Rows from block 5 of a small image classifier, named by matrix and row number. Rows with one number belong to one channel. Each number is 128 + 24 x the weight over its row's rms, rounded and kept within 0 to 255. All counts start at 0. Numbers have three digits each.
Before each channel's rows are labels from the 100 images, of 14976, where the channel reaches its highest value: "responds to" is what is common among them. Only what is clearly more common there than usual is listed. The data: flat shapes of many kinds, plain or patterned, on busy backdrops.
# convs1: 3x3 conv (model.blocks.5.convs.1.weight, 112x112x3x3, each kernel summed), inputs 0-111
# convs2: expand pointwise conv (model.blocks.5.convs.2.weight, 448x112x1x1, transposed), outputs 0-89

responds to: count: one
convs1.6:152163099132093161130135159133134106124154104137135095122171117124119107140119097156137111109126094138147100145106137188130128146123074151189096161137135148100144150133140157194126140108127130116149176134094151111138114138134133161137141143092145151127124131102084139114087174125127113145112160127097159135141112148090133165144092104148
convs2.6:113129129134150125116095104112142089136152139153110115139108084134135127114130113170087124149141154112115093115137121144120122150127103132163102138132135064174074136147145097124124157141137120183133185070131118123108067130170141034129115105107122132128131132106119052108

responds to: count: one
convs1.54:143183155149160111118142123135137105110124135125125121074125133147112143116112129143126072153096108098148115155084122167122100151131107144112193100075120139122136111107133112165120113121133137101161128113116115120113140141133118102109153100117093161154093127143108201142113148112111145113142122090093119135104113098112136168181142136091
convs2.54:169117130116141125126145147127084094138157111148134122115123090136102147115134128118139136159140149122125102131127122129136128107144130130096141148117115169103118097109116123166171130151110142054134229142117136125149120130136150143120088145129125101120128130142098071131

responds to: count: five
convs1.76:137133089129119089076118134140125155134181094120109136154078111106165149149152146135115100122136132133124147147118132107125144115106136153137125128119105111153127118119141157135088092134131175145118163141132074186122111128130122154127155071149081137140124175158080123117114102113136090135140135131161145096148120166090104157106145133170
convs2.76:146127161118128126091170133137103132148122108106110110150136087126119178091148152162148124143108086144137103144137149134143154145141155141107110118115135129171183162117146124176090114084123083111130079132129132130151121108111129071131178089129137120120136135155073040135

responds to: count: one
convs1.28:116079143082077127119112095122118108116099137133117133097153100068127100117103105140123131058109147125121104123137105158095128116065090117132068124123119106117139126098074087095126111117129105107134119134105132120146125127129111127135082086134127085104137130111120137110103094138099108122115117086108088100133118115128152110114108124129
convs2.28:102117148135121129104100122092122148137098123132146105131157116128121106118138123144127094096111243141110106136119150147126136104134120114153130124130118154141086119102104119178134127120118112134137176148117099109188151120134130157136118122117112105119127125119092106135

responds to: count: one
convs1.73:137135129089189158139117108109145137140117168084135129111123122154123131121139122137133145138104158150117112115147124160151066135162146131080126103151162093116107169134123125163174148152117099156137136126113151132125132103139130141119048153139124149136137128108107132141132094135161165126070117144128132108148087130112178094128098151160
convs2.73:101153134103139131131114125094117100137130116110121138109115138088097122133133149124098139113135067088115077123128107141124134137134109130124116128129108194104142145124128105073059116120120136079122210174118125133172125142131116144111101115117105109124136143118096163118

responds to: count: five; count: four
convs1.55:150143104127118166135139067157126144134173170144126132122133107152134162132127123124147092143149149085117167177154138114123123134172106138127158105101152154146120115070140142069136116113131138117112122148193127134130124158129106126106125092128086124124163127128148097119146092164161179102117148117162113116152120117119085101132121149142
convs2.55:165146131103133131098138123162142101123156116101132130137142131097126175112150156135118081131105089167124131129126119134135150101128137134135081122150124132133178192124131124161141115139119097175134172155135131136096081135196121104140163138127114117120138136165103113122

responds to: count: five; brown shape; gear
convs1.64:124110125110135116098125164136135131109113106107108149150101099139143127124129130122152106105137117119115133105109156136148076092130086145096075138127149112089114098147167164092120158077161142099141129121160144142106115115114186092115077141102114140135128099119104127106077135141160113121105126132133102143116139121143117083210142119133
convs2.64:134136156124115109137154133131133105133151125121127130128166110129121113133112148133187142107101122109138080071138129135162156138128131121122122106116134130129153164120088143074133165137119142111150117122154118123156115124105122101107204140134110125092123121133147136119

responds to: count: five
convs1.85:128158109156160091134153116134129090117173096127143097164138088095106117123130125115139135101092124128170143161102127083133128120082134149097133101119095108104125132168127132104070134164152155133131119122079095127132126135141115123124114101126131176138108127142085102076075102131107115129108124153141146158115155125115153103076116156141
convs2.85:090090113137123134118094142114142141125134111140125140121132181132121076127137123137164098168154128102119062146124110138119119131106093118141164121120127115082127109119110133142131147114128158138126147101127113128137150116138123153122113120130123130123140140115197060116

responds to: count: five; brown shape; gear
convs1.20:173141124085111149118107123118111107165088140128119130129098121076140129151117170127129117110132129158106130145125118088118120113133166128115122103089089133112111141145159101135097127100091174143115137138103120106122095111155123126118127092116125116144109171132089080118116112092113133120112151078108182143087108129103108110085120061150
convs2.20:140089129130121137134183123099151108150125119127116128123106097172123098166114115145102163107096108075113180107131130111112077120142122146122127119134123146157246161128121120171130114136137149224147113099128106094152078128140133120118183130122130138143120125124159083130

responds to: count: five
convs1.41:126145160114104100171116082122117083152117131149120148098152164098140143168140146074121123073157151125136136138102145150150100118162103116165135074117122123188155129098151123106091129109143138138138167135110090158119111117123142146096119135126118113137144091128192118151119117131131134093137096093135097113120133149103113115109141086125
convs2.41:121154106080130103129125122135135123121150151110151111128135103102127150100129139133104163152088096088123138152133122118144155122133105156127123154128140118114141174134136118121129127138123121131132157157130117137154079135088130062156143122110132085116137126116140130125

responds to: count: one
convs1.86:124133117168100136112149162189134116142122103137135119119130144081134096120120111131130114048176128139158097124135127145106103135187104113146145111092151149078126100112117131116165131123158097139154133147126180133134118137155156111129110162109126123135160133130117149090094133146136136143122121094107186145146115106118166176108133104112
convs2.86:195108134122114137133138096127123158127124117112089096130119152113128178119127114149094116141136051105107133133129124122133147130120127144143133140118111087133097129115140129110113119126117093085134165111133122094115088116193138113113166114134111116121139127091167129131

responds to: count: five; ring
convs1.5:145143096139148127157144161128116128144139144155142139118141093153126122113118169119135137133210112138130167084130126133119164135121143164187135131096122142107159095134134170172173163157127095113147145130106123134145121140148127132168108092130123088148133142095099122090142096135125074134087153115142132159140130152102139109092127088147
convs2.5:069093149134130109105187140101113136118133091126144141125134111097129158106121114078138120133117152121139111137136125128116124140131098132128135099125124105135117150124106138183075141147116122152134097062130140135120130138102118152150148120123108106139122139107115127127